A small image classifier, trained from scratch: 66.2 epochs.
Rows from block 4 of a small image classifier, named by matrix and row number. Rows with one number within an expert belong to one neuron, the router's apart. Each number is 128 + 32 x the weight over its row's rms, rounded and kept within 0 to 255. All counts start at 0. Numbers have three digits each. After the name is the row's rms in percent of the matrix's.
After each expert's rows are labels from the 100 images, of 14848, where the router gives the expert most weight on average: "peak at" is the part of the image that holds the peak. Only what is clearly more common there than usual is listed. The data: drawn human figures in many poses. In brackets: how many of the 100, against the usual share in percent.
# router: slot weights (model.blocks.4.mlp.router.weight, 16x160, trained with AdamW), inputs 80-159
# up: expert up (model.blocks.4.mlp.up, 16x32x160), inputs 80-159
# down: expert down (model.blocks.4.mlp.down, 16x160x32, transposed), outputs 80-159

# expert 6
router.6 094:120124157093176155112143141107141154150099142139102124079121112145077120171120157120118171106084162153138086163118147080115120104083087137101135162123169077148073179151136184104075155122165147159137141137159192151164142118164220145102108138
up.0 101:127032129116129158130125126157120163149094162115129151113141073118153115111129131127145132132121126162132132147125120123134131113125120131157146084153153119131000106138112003157125117131087129133105142166132123152112130158196123137139081225
down.0 096:132195127142106074153140141137101160125158119113106129131129100106113111123096100139081135132097128140119084120108132128136106144156084109084181176129115155143125138118139219129067123123171121152166129080085110134105054134156134167119137104
up.1 071:124076126132130210142121079125146123089186123113105155127125126129165121138136117044201128142128192136100169122053130129161167091169126133132137148075132091150103130102128153109117109101123108111123121231103104129131132126069132165142125131
down.1 065:134187127145120114120119134162133153187108137153156101144146128094110124123115136199119137160082120141118127125128098123130112121092121129129139148208162126197131103139126059084166112128162134121119147074140136125131113129130174116128102114
up.2 098:126130125150086143132123056123129191168162105096136134105156026129093129131126177133106103129162110146149134122145135129127106065129126128069133116127188133134106213112130129109129126125137162115124126095079185124122125128147135087126120145
down.2 102:156069124137119133180119127135093120137192210112106147158167191127163104103136108139145095143125047135123139120123105152085124143078138164098186109084131126142122109177066100116123121122196163134144151101159093162114143121113069131166134119
up.3 092:126089128127126219130142139103103126049142109121098154061137074179180155118134107130133126148159146134108095108151133141128143120064111127129106128104130130046201134123122115091130133210127144130135136157173144189107126129117125124096141224
down.3 096:118119130122128075100054104172147096114073121121128093196117123090151094134097165125125156121086152141139109152127123141128128128177131113124136159079168051152042128145109114131121072122128128146099109136114092111146060122216169154132058059
peak at: centre (56 vs 11.1); bottom centre (27 vs 11.1)

# expert 13
router.13 109:100161154140110112140153131163058149182052088082130175074114090089138092136162102165087155118127074165094160061121152128146118124089151136132092081131111089110118114064113100092138119205094095144181127157163140127108169130146164133196117143
up.0 050:129039129135051048078118064126134157135147126153115159081133085129080136132026142078128146054092107118132101128141132133129094053125141131114131071105106130126158179108126130129138135187139226128086118088232136127136133117109068063179108156
down.0 072:127129126151141138176113128103151107130114100129138131020121123112140116145022132136163165128129130108122171031152090126126126211082127131141142124096088122078123154101176168129124153126154128166150127218115174127128094122161158175216130164
up.1 133:125255196089104107085126151127140094125146145118127164164046114137147132136176127158123123074137135125101147129130136053120141157144097183082121121165091132127138128130170116129136123101118116110129119143132146101135129165158112154131138143
down.1 149:107154133111103136116161129150133193146095123132165100138101091097132128095096133108115137129079122075089115094141092161130156118138108132067042142102131173102136128115113074136092142123123099125126128101119174153158128130127146140061086160
up.2 072:130111089087098056064126128121116235110151146130149137133127129130151120166153187201129127203145120110139141127134127130130152216169156134132104127107122091126137103127133131089122126129129169127172120132026103124063138138147139135255120127
down.2 075:127124153117132111136059108122164124239113123128172137108154118180135155137138164131106139126163165125156092091114119126128143105087142126036091186224142093128103157124128140145126124085167076159113088074128127126140175120141117204097121132
up.3 079:129153137128131102141136194128132179032217138170101180131121035104123096134119168117125129126170198128095098132051133113128098096119087130139123105124136169095188073124111145126147120124145127111132129128093110130136129135026114147150154122
down.3 087:154138129129137142190100104159165140143139200122128108090155136134130132132100104132079118127126108160119178156134084130127127145080125121098130102125170157080096142076126127111145135136093157104134174144126119077128111180140125102196096132
peak at: middle right (37 vs 11.1); top centre (35 vs 11.1)

# expert 10
router.10 097:086201128138111176092116068133112070106226136169147176096142117113067120109170108123108133115133147142103157115151102146149133151111161091111108119131125111097136146167114050109085137125118086142145125146109076118071168167189037107186149120
up.0 066:088121129133125080129099150118134122109171125145095129105139087130129144165126097139143141110191105112204126126087132144128042214112088129127123123127151155120014126131140154151106136128125137124170145130112163128142130076098097123157125185
down.0 059:142155129148146128166131144111108113127141119153128132157119158181153134093101167155127119139159129204125136123122124132124129077000126129132127056099132134141159161126100180116135074111119122097094143200149179122173122107126097122096125122
up.1 101:140132128137152126127093084148141128127137111147072147187156098117132144134103128115110131159232137163122146132070131137125141172097102130126162132065129125139112032148041106145132046100128110128123123096095140041147124171150093123089154098
down.1 095:131114104124139119156113139080085129225147090094164147135086129127196127115192130071083119125101118131124119125134130126099128074096150131181040130178147127121170145130161115122103113118133122123059130145220132134122100117121139066142071140
up.2 104:129255122142152142104123120113156062177112103152146070098150100110131103153081165131137139128120136123076120136122125100127171160193124098142105095129127170152012062157143053120125136129136127096090191119149143154135120067140110116118108118
down.2 102:128132132130136122145187126134169132123092083094117150112139090166097130213104131190122130132130159084121151115095161137133125130077130124100135119119208050069160156105102125106096132131139187168208179086065097150132075151080120148142129194
up.3 041:133102130121181164046123126128111141205055130126219131124131131135095105134093217127132177146161131133103098129009123128127170153092128138120135142152132094121115135132132117138127083123150050126124094124094133127134136137140163137107109028
down.3 049:126095128124113150132135120144124128136080134128133160084137131127130118119214110128078155130129171127017148139210135123135128060085131126074118158125124142171137124129131098129183126106135119169135133144200155132121111198151155129175154179
peak at: middle left (35 vs 11.1); middle right (31 vs 11.1)

# expert 5
router.5 104:139113140135137161143118181138120115122117186102106141101077156113117161096097123110127123143050157154107071144101153085105120113088098165135133100122098118158190104136065099100135131124082135156158146161165128151176126109103150148177105138
up.0 087:129137126132041123101121097119109126126132110129133101188133106130126102120059122120131114092150124146100118150143127188126053148124125131138137051090130122138125015130147041124130043129168078128130120117127118124150126121119129125146255083
down.0 089:128110127126192120225135108132159207156082173135125138077123154127135143124137132141128138112133132143147112125099136122136127091153128132166138181122148251130126255114156158110148129114091143125105131153113130126065127152102128138117028127
up.1 096:130140129145139134170145110124126058121187100118155131165127110117106126148120132114087064125172110134077223133117129161126145000127151146129145211124165106104092150116117073122130128114127129134192131067097183088120125129124136125116126100
down.1 114:126094147104150113136124079136128128127114168126134128108119131130178201118135142133172149132099126124170138127163104092131129255166117103141121091141129133125187112135100122155126102127125075123105170133129124165050141115159126035124084136
up.2 077:128122095058129179185167067131125087129049128064155147112140126187149125143236117129139131134133122131142152146149128069128093081170045129129136118152142195129143125126112120106133104160151129130118104090148134166130128056117145132133139135
down.2 085:132139119127136110017103135144129143127141111108103173205178121120168133135010125114202149127063189124102112184141150180117148139065158127127180143119098067172162131120125246180122147125122112130063133195134096106115102139174121111155111120
up.3 080:130122140085101108183113115121137129127132126128067129072129109152139118135111141128152134157069111063097127134111129130123064127085156145134112150138112177069108120122147081129124132130110127144129156112142093098114137138159178075124104141
down.3 083:126131127131170061076149132077124132131131126100147100124126141096189156129147104107098204129121124167124141071130106125135128113140159155106129131143128127112140065131077194128127153097132126131173124126155127098136115123133139120175139114
peak at: centre (68 vs 11.1)

# expert 8
router.8 079:200217101137134154117189119118118068087098090155133156102131157163177092136165119166128157127157149110146143141146145177107114159074082140116120118106134109121128135111130132127063115121099096148151152142181127056096106149106165162165184107
up.0 090:129183150125047132052115122120133101142143110128121100037132125124120122083155135107132126092078120089113051134119113136134111215097192133130091091162205110115124152134218125131099102109166148128128123131138035136143121134131115126166124119
down.0 096:128119122030135132150186109111185129136116118164183095159018135104112137121127170117100139159143150123150143107138057062143129033172143124149128128140060130129149095038068127138170175095111210095125132180083151167097154120128119133130127126
up.1 158:121055000138136159078150145129123128117127132126121134103163134141137120135137129111132118126111129117154064131132128152129090000098132128108100098121143153171115132141112071125124128125098130126129116180107115129121165136142139134126134096
down.1 143:136091141127123118251127149131153127119155130143103126116076127143110127125127131082188140122176149106123125123127125103122130136121118128242098157159092105128159116166146141159117154132113127157223129106236131122103113117120067116146136098
up.2 077:131200128122106127141142119145131113116148167132124128131119111046112133132000169199142127130124098127126148125128127188133180170131129096139131130128136116094081159111123177123049126126181125118189127119119110117121127126159091118184104255
down.2 074:128110132119161193131060110139110129117103133083129123160127126221132112134211117137123134126083236196104088129108117132128115071126091128064148026102127104152123132102129137111146160130136128192137132137160180086144147117106140088101167154
up.3 107:120067128153130110140095168134163126166140148152117151125124094137168126123155085061129119150148117139093142125095129146113133036083199092075135130109102173182092124132133136108182189124121160146136086113051126183135129136192060114115101142
down.3 102:127147128202157118126127135131115161121126111128124122127155134125113109245121129144116128124064142148117045130114114158133111131117135127081095128116152128121138131113075160114119090134122044075149137084040015127153189130147104154116142134
peak at: middle left (38 vs 11.1); middle right (30 vs 11.1)

# expert 14
router.14 096:089127104138124174128167104180099099096122132087146180140088121134191141100177086121125098167158107167097099087125114106118117102103119134114101057151219136140201134137077071110147100132095160150141123173047127142137149177138094162154158153
up.0 097:147167125111125194129114126140104122156125105141136048162129136133117126151152126118123135161124087127033146134039122091126122076129221115139145148078120131139120130107121017129136122136118134115132138098159134150173125116124076131184225171
down.0 095:147118130113129138184136099162099129143083094115096164117123207106133125124172109140150141129130138120128102138142126137127143182194118154168054124170150168126126132141128080130133159108104140124126165145130113118130223131093139152154073200
up.1 087:129139129130180116113125127127140157160000130144143141116130139047158124127136130145149126132191207129133202096111128138154140063184136127129153189133132128136159192138153126132126075128131115132128144095177152130125125118119129163074065162
down.1 084:113133128079124071114081166124132055028213103154102215125136128143125152109096150105134171152075126100143036123153127132106105180078121141113108114128120185090102051122110163123144136121019165129125130133079126099126131134134095134136139165
up.2 085:130122127103117155123135121140123115132006126126123131114134130120173158127123167148112149124126126125159135118116125139129125127101107125142056087126124132141112146125131093128132166128122119131126125147000094106081129103114172205099090152
down.2 087:107159129113126122075139170126168128068224129125120131168149075163121120069126121140125094121056119091146127142149148131110105123085116126016126109157084075114129146119114128125119106135116129150152140094137168122126110131089076131113138103
up.3 100:134180126135157126125124120127137135163132128126122089114124160064131148136071120107130148108149121134141173127148121122098083215255126126163130118128021156141165135141134100083140129124124126129134114115230154156113125088124200125180128135
down.3 109:126123122123131153145067146109143119140173115117134067091043123121066161129094129129129113164149163083124126126077134161132125134168127127122131203138197130114104076120126132150138218127104164141101128215108160189110215100088089123148174078
peak at: centre (52 vs 11.1); bottom centre (28 vs 11.1)

# expert 1
router.1 107:088156153146153027090125197119121128151098131153121060125160114091137146089128125128152088114131113119123088098092137110112134202156140120101058095129129147169107126114158153111091159145109172105128071128100135136095207124118121071107164114
up.0 157:141127130130101059125135116140144129235071144074134108138101133083106109144128097083129118131132074119066092117131128120129079118202190123138134124143127115120116145157078081089129143144122105186127108137195239194107131128109137099135130095
down.0 157:127127129095127134093127126181167130145149130127126133089106086100102133146135135129133121098110149094112128109144110129129129095255128127127124145075146131096171127105181114123141150123129105134121129139166128130114142150159129127109094128
up.1 075:141153105129178217125181108131185135131116139132169116176130105105123138110146138099085060180186146133115147144106128122129152126121051123128164161126084205185095203129131091133170150127160130127140135154161133128067127040105101130154139146
down.1 077:113145128124132125083134127099120136128126186128156131152154128124115131110065181135137141125105119151122107124095145131128147149189132131125142149103116125100154055066130128132120107130111168123118129110107201142129198126129173133210181132
up.2 113:145026147125123079105130162131120138163129103082097153174046132084178119116152118082108141132150126126122096114155126140121100245155130133126095045168188181107154105107111133129127121129128117130130111123120131140149114088125147168179148128
down.2 112:127121128169147132188114139087088128125131118120134145110130118110125128112187121128127186123109194076129124139165130130126096045168146131170172153122098150137017134129126116136122145138128156127135127142147107125130128129129068118094091128
up.3 038:124134127118146116166124136129136126096160135140131125136126207167124127122136160148129136121196102130134206126116126128128132111133034140088126135128011130127126110115189169128159094127131067126159123145099083126154130138133255171153131202
down.3 023:129123127169128137133133118124131123106129132127083130112144129122087128125122121120202121128074126120129079170134131128129128112000133128139140144128255129132115120119144163139131127128125134128125125165128162123127120081134125131116146129
peak at: bottom right (76 vs 11.1)

# expert 15
router.15 098:140142129155104160161143165149112130100086177097140165122137052138191100093103142127129111121057175187120084153152105106112133112100102152102159168171110102161125039158129075096120123160069123148130134109138151139201125127158169151122131139
up.0 156:126105117143117164136135138136108138131128137095114155081119148119129165116147089090110128181095043128043083128052129179103107136128104144102126036064146135117240142129126056128128110129169132124129133107189107132125124128137114109137126152
down.0 173:117127127120130136210108129128120148175111171128156136127089146129124145134178132129157248131121130111135048131098106126124129146171123125186128093134125127093152121060145115147075137127141163129125120128168124134126129066125136139141038188
up.1 069:133079111115119118107129121135157093121122121149172135145191036134116135127131112129142124093142142121144119125076134081131126142137114073123112128149129124139000174127131188205131117119108137081124133228081125133177133141113141122130108118
down.1 084:129126129143128105123128128084127130147126137126011127082133230126140128133098117129137147139104160124127130126169149129130128151121130123135128100125129127100255108083127128127128115128204125124132131071147116103128108074134050127069097141
up.2 068:127126124127119139128111079127132128185127128145169143178130158103125125141135101125168133059172103062114118118130136136127109100120036104126125102130076155159142126128183084160172129126108130133155142203141126126106131134134151139131123134
down.2 068:129121129125130071072178145158129136054138126137107092125085098186054119108137130126095124127128129183136131140144124131128130093118185123121127143130135122128118111129128180125147129132166129093160120128082183136174128111110134175130131131
up.3 095:130129141131161108123130163124102127122159127118135100131086101087160180120124133146096174134152159128168096145120074130128091141155133130112097075124095119130141000171101122087137127115088123130116138120065078206144111074127126142135055025
down.3 105:127127127142120104138087117116142187166122124135144124077119117129088121098126131152199044131117098123044167142102207172130135150228134125073177160160092115115035208120140177126149133135171135134151132114205131127131134135089160130159168190
peak at: centre (51 vs 11.1)

# expert 12
router.12 097:090097164144145181080168174137092137151177131082210110119102117070082143081107158108107110131080194131120126123126149098109140097130089087162100124165133114149140147131107133179108112093119114082153130114131135169186105057091188163158085127
up.0 166:126104134128132149125153104133131132127209094149132127044081075091094113126126137114126139150065186127153130130131104123116112160119166131142117185120064150213151115125127131139125120156125126118123115128135101140169131022112203123139143133
down.0 176:128126127141101059115089146112132100148083133127127111167145255150166129148140129088111104115108101161112123126100157135122126084180132130122141090077131126071177044129128120128149125127149087125123104124140133100101044158135102151045139159
up.1 027:128145126101121074129128105126130134128142130135122117129134151145149135128129134132152131120133134129102152130144128104126125145161097134124154126136121128126222123251153125125121134124133127129129118141175161130036134180143128132037124000
down.1 039:128118128134128217203135132168132136133140140127162132133117123117156127126004153129114129121106128148132168119153112130128128109062129128118121114120090115120115153125127126129127130126123142159134149144121119124122168139150043123103086254
up.2 041:128133129141140132114146116128122134070095123129128124239147140122155206097146076094134130127215124135122122127119129127128160255158124092137135109085124127143182173126120123127160119192131130131134147129135128175118120138123084195143132135
down.2 046:128129128154127138154124108120110121128158157129123127056208108155102127128140114132077134134116136119151148132135145128129128130189131128126125084132255118084190115134131082129123200129136129121131129173128099133125111110139128018155165124
up.3 148:128164120109092066135133115128172120124052143077121125117110126182125110123141099108126100111159167128124158140124129130133147160123084127070170059143136130129106142148124066132113137103147128147126116111091093126131126138099110129125132108
down.3 123:128108128121131108117199126094127130121144105127095128122111123127081130118018125113124108131127117077140142127149171123129127091160170126129114180096087126095051187130136119149144197126131123144177128165134137116131188122125125136134166095
peak at: centre (66 vs 11.1)

# expert 3
router.3 106:113127127104135168176085124187181146091139105136093144101130099111100143114148135165213145120153062148099076069174119117115114109096114172092126145158161152160128156060115142087122149178145187151176065137150135121156168113167139106099138110
up.0 064:114237126162114104175130115137147124128134131129129160078099129132051209130083126118126134099100131126130167127134127145127037190129129126126115127130127125111117074157124162127129135129110123120130128104177091114124128126131043121129131122
down.0 051:128092129123130134142119111131110169125128132122141157181127049126124098131255045128134112134124129140133213129096155127088129127142131091088131125069055115122186127118132139127125091127152124121122129123127129121143077131130118127149108172
up.1 070:128104133132129046154121100126132123112115126143138125130127121181132131118226120122126123090208131128166119130169125123128068130152136122128126133165128164130079109128148067171105128137106125127118132143090125130114128128155083114045095160
down.1 080:128123129164126192093113125127092125126140177130211126119137097126152107136178117125122083144125180130126143155119123129114128127103132127142200146128111130139215122120126036124120129129162092128127124119120139128099128125249122057136086171
up.2 107:162125133124157120153072225134173221121133114074152118137136083076119128146115118204184141091231109130133079127130126142145128077116187127131152158148117156131110172126098162133115129137093127111128129125157145127215129101189148127092180127
down.2 105:127128125130133115127135124127125166056203102114118194106125155133182133164103132129158124127166248176165170140126179128126129202113112123114139104125109115121107124121127138135128119126123131144147170034089125116121089132134138139120140129
up.3 093:122092130110127119170117129132127132190187142124126162131128129099140105035188127225127126130162073126119118127133129134120063062157092133125125190156183150129159149130120157132092164132127125129119128132126170130115127088103191110110130209
down.3 086:131128128132131156062145136087103030127129027128185131117142118039148125192129129129112127151126132130142111117127123124132127196077128128161112136128123129129149133154126106173131095112095047147120080136110104133184144132104125104166086079
peak at: centre (50 vs 11.1)

# expert 9
router.9 089:157103103141129201142124156202155090076202194139112172111111091089118129112131147104140106189106106200058113099082112087156120119080119119127128078151134132152182094135070078090096155142097141139160092153146129100140162144098061148194213179
up.0 114:136187149147118127115193104128123124158045111143105119124125138118152169101255127083115155125121128100123142167118129128104187129119152121129093114104158134186204159171111096129129118153178146151125114115185151204098127118172133132187123120
down.0 100:121093130135093146141137125071102164106112128136144132116167075127117081130000126146146154097027126106134167109129174109127154122152127112131154082131117149132192110120130124131126212158133073095126136119182186136104140098100133102053177134
up.1 106:141134128142140157128172136128138104134112126105130129139135109140165128131094105131097125114107153126128125129160118086122097113141072144139132136103041131129075160149161068119138075127129125132127220107128173115083117123150216153088090099
down.1 112:153129143126147132130105105144126117157147160127097078115084199091125132117163127136124129155113128113060075131106132139128128145156155127084113102146202171097151025125178141109092162129111124097099121204105091130076127119080023132129119118
up.2 081:167065112102130098181125204126156155155130112099178143130150110133111121129115126141134130071098143133138171128114104130125139088151126096127102082129137115131186117118075176134099147129118105086175123225109080086034145127102148135123117088
down.2 096:136104130160099108085145122127135154079133120140128121151145112170127173088128145120096134103122144073140106113114200121129131155112128074123116138095112105158091190193105130144150128137159171151119121056064123133129122126149101086060160141
up.3 100:138118187178162152135140103128123149126124127162176140196117165146114151064078202130175146067138163096200053152158113126126110028117125070159107186127107114128180140121129093146117119160130125128149114127083117122121128180158054131135130206
down.3 104:128147126140117139127197131131140137151131137119105120135087104126104113109140137128074117154162135072123118134064179134126133200094127125099130094124138130125117150110128187127104164135192121185226087095147107127149096166192148172129198081
peak at: centre (55 vs 11.1)

# expert 2
router.2 085:121181111193115152110147095120053039142098122185132182060192126147147128151157103105090150134104135109108155125110112149116076090064113088147087157081136174085149118125119091135151132165120135122137122105119089176083109156092136177175156129
up.0 121:127128126135136162097134122110105118144146141194099167115136134078072110132120128084091144144117180097155087127104137110128137160135106134129129087118132151132153100129118130121130148125170127128087137144134169113090154159123121126188121158
down.0 107:131128121148126100162130135167150125120148131127122127179132131255128129092068116129141145130198185139128040136117095129132132140160113130097166029051079133116215173111136097167187079128155153126137126136113071110153133127123151131087026076
up.1 139:128119119188134200127124138144127126202156131092235105078134126135151102131130128166146125128167128130125053142107161122126153061134131143131126090128151112121122088127087098117147162112129129128138171136123072155167143099125161165142096231
down.1 143:114131119123130129044177056115143126137165121131111130050117104140094112119100048137185096121127129106128140137123151133127118128121156123114194208179106137128151128103139151130171101136089091222115100174127040126141042056100144158137113116
up.2 106:130137178131144112124129144131136131115050125123137122146134150158143130115126129130136074126173128131127137127138125181118138056122148138131155204161078163143138125103130152129130154179131140146102173144128128130147115149239084115070123141
down.2 112:125083131120162168094150122089125121063101177180154124121117128171208126146118135094107198141159128146105132127131205115145126100111133130128154085082074175227101170148132090149126139136118144050085127124127146143154186144125155131102133126
up.3 083:132102130119123156169158070132121128107045132132117132126226154148144091129093054088125118146124114132206094129119130093128145160111166126106101096127125165080090108124132110127132105067121151125115125142113139194118137171076210112133136148
down.3 090:130147125113110130132106135131122126138183120129135116084066144149128129154142125138176000096166144149151130132132079119130161115141131142129135053126128124103155145134091122082106126137059128106103124139171153161106133105166078124133112022
peak at: top centre (85 vs 11.1)

# expert 0
router.0 112:109138120122170103130169110149101113106077099097169159128128156175157123129199097133087179081168166176163149108155100111102128099108114135101137145132099080116082193127122160123111103131053166142143161150105163146135109155162150176083078109
up.0 129:125124122158134140174134095127131130194093144126085085130127055100099129125038130130142134121096101133123069117139126133127083143252093120132128131184114127112070083125131119140145124110130130083140121134104201156128130117092131131158112130
down.0 151:129124127135094050127119146112134146234150134123107017094074066085084136093064120126135153123090136054116160112128157127123127163255150128124110171128155127123206117091161164124142176116125126043143127159144156160096155102086170127123119127
up.1 115:145132106123124218133148136151109121098133129140077112145156116139144103066178125184127097136132116126117216130117163152129142054112096129125120137117086125166131124134136158115127125125135119132157127194131130088098130110144123160112139140
down.1 104:110129161122141094125145172133137134200135139141145146143122092106076140134112118079131135131200117123126028080087084127117127168133151133131129103118134134123097168140131107128128137130050164121137098115093154118113136175120141098174156129
up.2 104:132123147133133073129124134090168131124136124145128123123181125147153154115098211129103094145063123117121154133138142107126155093147127131131155159174119082174043110116136132125111134131144098130130115132204117110185139077130136109073120085
down.2 117:127102123083126126129123081132081127199132126137126129057079196119116118137141124134174152157129107142133125120119102146127127113136125128126129121130089169078192123135133126111119136152096119139137125087124130125168145134151165118146145208
up.3 057:129112130128125099129126053126134174225111142080129076127131131133115114139151116148125113124119093127133080128142129071127088160016147129122119122125136129130197112104116209127132116142131120126150130147136127109130129131110134131140140253
down.3 054:129135127082135147136145186124143121133056153126112137135071084165127128130192166133089202096115147119136157132172120134180132203144122126143120134130128123098114124137155063126124138122118128132097130120138114123128146132202177057138083191
peak at: centre (71 vs 11.1)

# expert 7
router.7 113:139130116067192153136155124169142075089142109143057136133087091080106148136174130123138155130178143149116153104059128127144126105106129105122119128100056097188128108100054184117072146088072160091179163205125134103109134154117104152151138162
up.0 070:128110133128155199119120137128125093133143136133133156105134178119116130136151094124126126153120132170123096126128173128129126128123100129134115129115137118113159124126130086131083126126135136148055141133130122120096129128141128130123201149
down.0 077:128137127132114134142157156157129140074111140128074132188096085201122130107125130202127131128211145100121032143119126141125128097087118121123129089121053121129106110115155128130130144127125130130255127141131170123126158143054118168129110133
up.1 112:120121143064096132103156167122129082074190059132128205095103131137137166170096101051127112118128162120089196126134129160127098149128201126154123094127168129077114152141124137126173050120125110152133139150133237107185153125106117170137136119
down.1 120:128132128119123187139034102140127207133125167133100100178129108060181137126109118140126146131129130160132126175103136128122127223147106128143165143125103136197133108118120140188125120129138138128059110077139092178139108128218129141103082093
up.2 086:129177134120081130127124133177115130136179148133140120096092097133131127120131089134139112160105098141126143116223128134127124182085097103137133138132130178110255127131167087127128095129134122136100113121120151130134129133135112118133132133
down.2 071:130164130128125174117115115188127158184142119135179126124141129181107126124126127158170086135118075119069148066130099131127132192133123127126104117171132118119158130172148183128135161145153120156129118122000060131127203089131123084146202129
up.3 094:138135135129110168132103130105120143142172126133031098123121115130174171128069170124131175132078146110131088132101133130153093126105131119134131110168120131127157056129152103138138168134132114120131118183153057151129138080125128127128120150
down.3 089:130122123133129120101141128108127123145159131141143132178123094195118122127158123128122030134173136126191125122173127124126127131154168137117118209136095127137077170093126095122124121130077063123101113008107137084124100184117165126132132077
peak at: centre (64 vs 11.1)

# expert 11
router.11 099:177171177149118105112204137178154125109122171091152114160116132110165109109092155161153056144127111173134157126153193184123153100123136135140130105122061090174088138108147092088161090177094089100144148150125155149153184115179108092155104156
up.0 173:138155122127127152131151095128129127110123170078112132131127124127144130104199118103141081127104099193017044123086143119126187197082125124125116106099101130177066194100114072103129097114121121134142147212173160166146115177165132133150130096
down.0 180:135131117110104119146118159131082189161126182122128125139146117095180115107163143137127180141116117151054112106146080128127148142117111128203163131125142132108130000100097091124092194139125125123107155088123113128143019128124174153108050141
up.1 057:130000132107136136127134138131132132126208110136120102216132115140143132123115129103132130116121225149126069133143155121127126090046149120112129124114117118120000111095121098167130132100132149146139105139065000139131129136122161136086105165
down.1 062:128150127168141127124110143162116115143130125127121100101096140073099111122125133151109056130131147125148138127127135139135126092235126128118148146158124126162181172091135118100133153127127042142192142125127122121103171128060088128116113144
up.2 118:110229128139131136120129099128127133071133074125067136123136061183125109130103086216129140124112143114126177108136132152141122135057111127158088109099129137140176123157173157109138129134146129106106177128129062127135132138111118139187158174
down.2 101:128110130129119097134124140165159079059148132134115131120087158143095129133087156122048101126178118178118203113105111131127126117037153094145147136115090091189111155143139194145131153143151169154170128183173124122122185132102097126115158131
up.3 092:124096138133144139088113128125161095134255128105134129099113171070152105138100132119143137132087127158124097128088149125137129103110161137128203135111207105138139139140104110128130128135116115098085130051146165113137143081163127134156108174
down.3 092:128121125126119098105099167172134190163042142097069117174085111123124140238116133130154155122132171101132131074090047130097125151087133136153097120201195115122109134134108151133126136125116148142113128255136117135135128101118133112085140123
peak at: middle right (48 vs 11.1); centre (30 vs 11.1)